python train.py --encoder_kernel_size=5 --decoder_parallel_block=false --max_precond_dim=512 --lr_schedule="linear"
Rows from block 10 of the image encoder, named by matrix and row number. Each number is 128 + 32 x the weight over its row's rms, rounded and kept within 0 to 255. All counts start at 0. Numbers have three digits each. After the name is the row's rms in percent of the matrix's.
# convs2: project pointwise conv (encoder.blocks.10.convs.2.weight, 72x432x1x1), inputs 348-431
convs2.0 100:108097085105114143121108060142118116115137154114123126151138054171181121148108110172176098127081138115123157137156139073129097105105147107118188132126176127129099117114117149145105168186210167111108110068140108162117117073111185156138111200089102152204
convs2.1 097:087123089076097183065051130133102121152167126152170158089126097116042128151120103107113113153124083096066098119122036125090138142130128158168147115186064147125112165103106146142147120172087093098135108087118170108100097133123158118115149116093080150141
convs2.2 100:154155120113102091085118117104087158125113126115157123088151141116171155119115144095138098114102138157184154135122152069157108117071157180117102150135131104143166108125124128131184120126112144067123180107130149154099120100128098124055131099085091129144
convs2.3 098:131163153074089137180111144130174134152107107098086105164133156132183116051103124123094083109131138125109134132128141148121133068100155130107103155156099123131186106152146170104063171154141184115090072146084081121093156155120161060103100157120127122122
convs2.4 102:188108176128121175091115127103137190149145086170099156207112093130166129116149176132166108115132169088149111170150098228100157182144087100129129094072140130138109121155108113120137149153112129137110079089114137095091097095175163130084167146147118086138
convs2.5 101:142137133121150130126177135117076136190066106153118112157106127083206173144127097124095140157097073113105061191126126125081160153116125117097153115153189100112145099098099091168154181086141095105187086130151114081081115202125140119130094123100106114116
convs2.6 104:059090080179084152155091208174109146107182160084059133149120139102133140137148100144160156139152088137082133063104128110141101159180068121132197136138072180111134172112141119089129182082111171175160197073134151130151132164090140205151148151069173129120
convs2.7 100:118101101150165159125029176165129146151171132131094116135108141103088122156085163134141152169111175138129111113142133110150172116190122162144129195125173184127127128133130088116161106127111138122122161112142113138138138100128112110134120100122175167107
convs2.8 101:106101140164131164165130089106131123085187153095111087196142168187143112163142143123109140106143073093108130129106169125146143131147183145132194096125130166148091192092081116106141115128126178128125105149152118154116145107146210096112144155085089140005
convs2.9 100:126119145123145171138101133090158162167137145120115093151153076184087149108119121141092130143133070127108133070188126099115088119118103077163085085178153092125226121103155124099150115089161043183141197176161076115166152125171093070155092139197166122105
convs2.10 096:133194071132118100097098137083047144152130064147091171107085142101104149127102114121121144134167113145180123112121159122132195133090132157138041119137158076100123077155109085101122112169133202149137146136171125168131156126148145071106101097103133126115
convs2.11 098:158090136137150162029135175110153125088133169072094133141137140185128165119179138054038172207138158144147153125154128167085169084123106127124161096169147141123116128105173107137208142129035183146145145086090103043146124089136093140161106094109124127067
convs2.12 103:145144130152141158109082144099195115197064108140162122103176143105112176144149071117141142149087157028181173153143142174151122146173133091091104151147127097140123140136102142135094139120076169111108045132135113077184071166165074130091117093100141126136
convs2.13 100:128111101130190128152150163120155097189190134201102123167135131135137121109109218080073118124145205121094098126161126194118126135177148114175128162126107135102130086113156138092175096180139145149099099172141026091130185114142161165098146109157147115114
convs2.14 102:129131084187113103079110131100081102108159086083118164160125124168154088109125102124096161151153130113128089125104131157140189135139081149107165134118137154136148083171125118120129080109075136171158164144093127154153114097095103105124114142119175162044
convs2.15 097:132175103137123169175061150126131144147070159128107167142162117109110093110156186146159135173152114164089074088130081154147128140124118066117090155115200160127094116167214097099125067215167118124101145135099151177110158112130143173110107118109159127126
convs2.16 101:154097088100135097101127148124149126151100092122070128122085146126165150108158170113116118199093111136206159173122168148128082145132148202095140148101115124125158160154109122149142168122066139107139131135101121116176098069132095168097069119182180177096
convs2.17 100:103181168143164188113089145147176121129142117101181117133114127168108151108161158145167114139144059137164127171149079163130070126116114195114153137095118157094177182144109096124087106143115119103180139049138114152121142105144152149119129173090194094111
convs2.18 100:177185131182135138146131111075145110193079182177097091131153139157124147128172119128154126100171140103076148116100196183075146123095081167165169143166132155118083145070082143098085152112169103168117171116116148132132154199150138186080118123127145066097
convs2.19 101:145155112147117093067167124165125126158179120083098126113129132170149148144175118145098157156149094201165137140101110172122116124102138102099137110136076104130151149087158088145119117149116177133134143159142103133162142168111079207098116124146113157156
convs2.20 097:119143151157163131115104122113078102059138128131156079127152146125087166076135091119170093132104067088107150143167171129106062095179147092169108067204121152103105126147174126073121121130094177152168033125060104152156089125154177140048134124033156086126
convs2.21 109:183130181174176174182198102110120154138127112127107168112132149074095149081149021110129095192146089115082191097140126174166098094108082142085115100103125097168105125135108146090147126130131122116108139117158181127174194062176074172106167074131104107113
convs2.22 099:093143155107083118147139123129139119134090067093164110169115145119142147163168121180184106152080149135099167177122138194132123108129080189120113157157124160133131088061146185140092088118101182086137114134055185121134144136151099160128171134128068100102
convs2.23 098:108092141110132149125088177134153161063074120166105143133150122154094133172197151086149135130095255092130094086192153184119087133123121155132133151102144138116156151118043076156186116170108082078206113089111151114119154177107114144160127107127151113115
convs2.24 102:103116106181152126110159098158113145158116149120153125131164147112151095129099177065105075149071142173020077158127141151128112102145064131078073109145165147118113092124144166083134060101110165166161125094157116148076113099096173127127161164109120218182
convs2.25 099:089104129189058179110113122128127173121148180138108145141088175149155102117133091112117094186106212147154161125131136058111167160081073113130111150103093082126119117122152087077102131130132098123140186067098163107116142174153131114157112057172080069130
convs2.26 100:131126163156151094113125157110112130118168092151123137044144065149034081159146043118134108120153112067107141133122122128104108135067091139186147190129106157076105106116191131125139148094117103074099109081073134168091105116137111227067089169160125109117
convs2.27 105:157152114111106062116170124111090142121145080135133142162152180150141100122099118175105210108118153129122191090160134119131126153157199146122114173102087107156131163177127101139180111172109167102164145122038128098171200120137111094092153131128157148122
convs2.28 101:162130121144122142096092103134099180118123110139143154162112153135065171072166117129198128085141056157093165091076131118120160149173109112120123109107109157168109108108112147094109133112162120105190105134167148125096133069138161155094112126087116141173
convs2.29 102:083084090122166099087086143159179118127160120158073170133100083132153153143201099150112129137147074129102124189127118117087116170104106091146152092184111152121121118103184172171123096139129086158132089122147122115141098171098181170114123122122167215132
convs2.30 100:082142134178140104130134124145150123169134059095131132132143097172183101130111091177140144166080101072115121112165137107112098135149138103087134123097113142143120093102167067084166155165111197142101207134167109160146156161135208093066113068087133130155
convs2.31 100:208114158115132158131177112103169098092184179158141116173149108138132085132138130155129169112127159135134110188152117123138080160087173139131144106109135148140155143164118164095117068102115157115143117128139148162159153101141134161143087180100134171112
convs2.32 095:040123187122157121154138101155196085119163113099102145099130163067109139162085131175108148131101170049118162155103118125138092106136078162159107102128134123114158131129204155111110160179122202096111094071095167164054110117104096168124125080122131129159
convs2.33 102:118060104154140132160132143140202115061101100102118185127128107182106127064173108154095135156057089106128124124128171135101129118197146113081105176160122105127088161173056149132133168098121196165160097121123146132084119176139100125097128128084126171155
convs2.34 101:047118107097135115114172139125108124128089124153133106094111182106154157115089145160090124142170147085148151096117176118153127082067145101132134145115142181081150105130131119144124171173102119101156156118179042095136156148100176101198134186135098080128
convs2.35 100:122106111174176132157180066204126127067161162091158122143117187173137134125150195139180111135109113122063100123127125109163108143083117089119141108115127105122151098153162187089137148118163140144186191118095143113098071144200101135142125116090124102140
convs2.36 100:118179157104104126113093154130149081114140169132153116086175113116113174142135141157119159121085214137121098103153186095090170125110120131130191142111102141116134168125198111098096190096059151153096100184090178163136117192168085115175148199109145155075
convs2.37 105:101089181122089135154159149137106137108176177124123106131098119122100101091138047116121139162147161154174128052168077163136115125072093064079163119158148144125107127096120151097115149094094116150133107072139130114120138103181117128188065068149140128131
convs2.38 100:110150120142124106163106122147109107159177090089110158110159149084093145139117174096114055101103170149146164087124155109147143145131163089152096121134118163124128096110139131062152121124051117123140149122137100098130147180165118180142141141146113089108
convs2.39 103:109111169126196137071136139104142141188118108146128091174145153149131134176148144096102133075166066099117104164049107166119069106168186072125148157185146096121157100134109134139119143166158135152113121175159158134119148121051143119116098155157141128081
convs2.40 098:132075109159145180206139159152104133170084109197124065157116099177088132113133107165121162148106143175207156107183137155102112161190151113165142123135075086125102156076139067120104122203141075095100108170113111042091105142109171113198160133163139122172
convs2.41 101:182106076117155205104166145173109139174084145112124076156097105048147143148116159131147123171202149128169169166110132161102111100095125144180155181120159145022156163167140105130107167152126068133154120162132113191167177160118138150141159205128149138138
convs2.42 101:153051139165070140149170146135158118121163139145086140129128173142073121087154065119168121134170165163121117112136140113139111151100198121186148076175109191071153111091228107102224115129125189135149145135116160131170055099123177159221122122091098104109
convs2.43 100:110174085132147097147168082157173166104150168171117052160139099152160073126145110041108192070159136097128155118162175141101093069165139152154098111110102152198108125106165130168159139113107080098149188143122057092106105048148161109103161154158083160106
convs2.44 103:090176165123119141093159182166137112050116145145107145175090185117100164109177133108055136116169084180136139101115173125096128150075185153108150155179101116093148124140139196132115133134047174071188100210098111147086161122135072150144135151189113125092
convs2.45 099:141198126130153145119133110106124082134178151159119112050158151182178080128123168095106126082153107149091015147120129164130074158051110131099119105102098108111129123122166087106118140117141135141120064187145115159154115130200162136068141196139140142066
convs2.46 102:110144144166092147182086137173108111106105092096129141142045128162078145126133143121098128196155146181144127206097139165111023095097174057157129160132168186122092097127103075103125120169075161104152141128182070132152165084107117163069123131176111133125
convs2.47 095:145121117109105091170104133145119120133140148134107158102125145141120124124120150100159087065127143129148156141135120156182141114130204133083151175157121109084167109182093078180153218082078087044128126178089081140155162094133095167149143174135192132106
convs2.48 095:105169135147158165116105092097160130137106081081184119140122153149066156119121145088114173085150144112155103159077078162103170135140118149158136119116104148146160124142109074153136138132146146161132105139120101120113156146097113105088106138146138054119
convs2.49 100:120114167101117136117128169094166153148136155156183116175172098128120154135108123148134145111117096098182185118158113134156091143117086098139099127133099058075153097124162127106130114081147133069098139111118145098124098194147132145144093096062132081178
convs2.50 102:088111124107156155094134191147177080167081116130107101174121126094106101050116094131130141115109129034097073103140108125184134178160102141134148128102135151128085107105120139127155082171064063090148139112125054117115128145117120101159141126162100131114
convs2.51 099:162147162115087137131131102059141144076188149180120104126180144160105149168121113102133163080092041127071124104172121108164150091138146126162112109133140100122172143179106139140155106131139099120154128139153172133180135095153099099122134105125166172126
convs2.52 099:054084146144167149178118129083060129129135152129150141090109075161138070138168162105126132085178092119112162131134114139111071102095084080102110071084118147115175126136124138072125224120163174109112130078149150119117169068114140143132135093134119099111
convs2.53 093:184141069131129129131097092124139151105089079123152065151123137080181100157148191110155201101134117104136118107105133125079120148121173067096158128114140162108165076177175155188163104072134053076088120083170065155104181162124126077069108163115142110133
convs2.54 102:111119174128130102087075112124190137147105119104077107065106157109178108148166144160116089136182179120121087103120176140138149170120063077114121097153126164076140107189148094148133119173106128152127156148093156117113096111145184104172064132084163172136
convs2.55 104:087108123136143135173105097062135139164154200139107131105085131151075140125164177117110105128141116121103123110206085092153095166116096165152182130143144087188106225099117087140061118136073130171121167161083096180141134116153182102175139094081164135106
convs2.56 098:099134140134095098131111136110094090150145161148151138110167113131156103134180057108093130117141076154125158155108170220151096152085106132137151128116124126187143066147157125115102079129120176171192140062095164147111173115086123088150155149121138109155
convs2.57 097:151111148141118131221103090113093095103111131127109164144133155087090115121184150118102089194125173156139162146088150192183180157074166098143126081153106140088193180107173173143117169128154157129091179169112096141112152163185168118128092074170130151136
convs2.58 099:153119141165138128194148181128159072081104126136145099102084086132139132106143093115109134130218161105124117136180180128082129135109145070125132116139105126090132113146119111151122219148148124125131150184174124133182071136095066162126180150117095104137
convs2.59 095:115093127161129161098158197143131200120145169139093174129120117203107152126126078106106143188079067145112104145078147064139164130065142177106145122121118149125132173069178200076068093125091142085120110093157134105113123171173179112150080184154152103175
convs2.60 099:183102147198115113158103098095100149090123139129140066184140103130128128125142170059146135127094146159084110152102083128212127134187099145145110144038115074124110117175130123110110130151162091168142174161110115048151094161141162147135191122128164150151
convs2.61 100:084107132137114141096142182152173104120159122179110126118107122169122115158170118151084130107145125074116141122143116129168100144105138119183137111218099128157132141138155138117105114105158172122131139136116105106080097130113112161133154099159099120085
convs2.62 101:116137120178166093141132165111155082126172108097105138170152104120181141130118086208070094165156091149102135201119098110146143140170128120116074126166124111104114114115103116129123087147125095168130152173138094138081147138158162072095132141029151057152
convs2.63 099:158121081159157173134134137154146125099151183121130132126155169172079138084078091128090131080134186110130088143142121147132105112177105116143141112123106091098142153182108090082095153193204118164111082112158115153129125175137139065105165087109191114069
convs2.64 103:124054195147109161146175209139115090165118100133163091184050114134140160100132095094146087159125110112124129110149192114136159150085135102166141210156097135191152132129083121147115152196124086161130171189142157154158132129100189116171175143166130152093
convs2.65 099:126107073127083131175053129091156152081123164097100167127148150106132135160134089162138116163160175064191129099135080131161169161179142072144128136150155116099115110137069110187061131097109109116171098210109112158174116174129112079131153155151174162118
convs2.66 100:153132039196128134108126144079086113136218140122156099147110079105176144132114130131106119099115086133158213091117152192106196107151156067115117131103120108075124075192184113077142162122128173129171073113191113071078084109139118097123102109171116107093
convs2.67 101:175100178137152203101086095122105110144203177120087129114107123126106106072150116119134109130110091165147095150181079169131098077157108087114129114081110160142129061074131145124136062095168159138134108042093132128079106098130083112112106143140121108115
convs2.68 103:144142116124110093150137139104113099155159145147101079099120167095118078111155146137139148117119090187102161144114091104092144104132119121085117100101161100120126098111087125069148176131204140199119138134029082204191079101155061133113145154169155114117
convs2.69 095:099124118106128117067154094113133093142137133129085116107124136069106117094120114147130181113096184148127113174102133114106123135164135127116146115097140107109100131085070163132144092128160113139161090156167047115150123064134163139144130143127120147101
convs2.70 097:142125152105100095102129167135176142125143106138121157144087127120047181103096090092133110146161175156123204169115117108061183145169129176148159122186041151150111114111099147115129124110061118134132081161091149090136120100103121192121147132120127087074
convs2.71 099:098154133112133124166106135133117132114114121078095112115081164174136106101106138110117136111143080102154120160131129112133161141118148164139159143114086146182138146173128156150084147138111167083145134089117116213101107101093168104175107118097101193095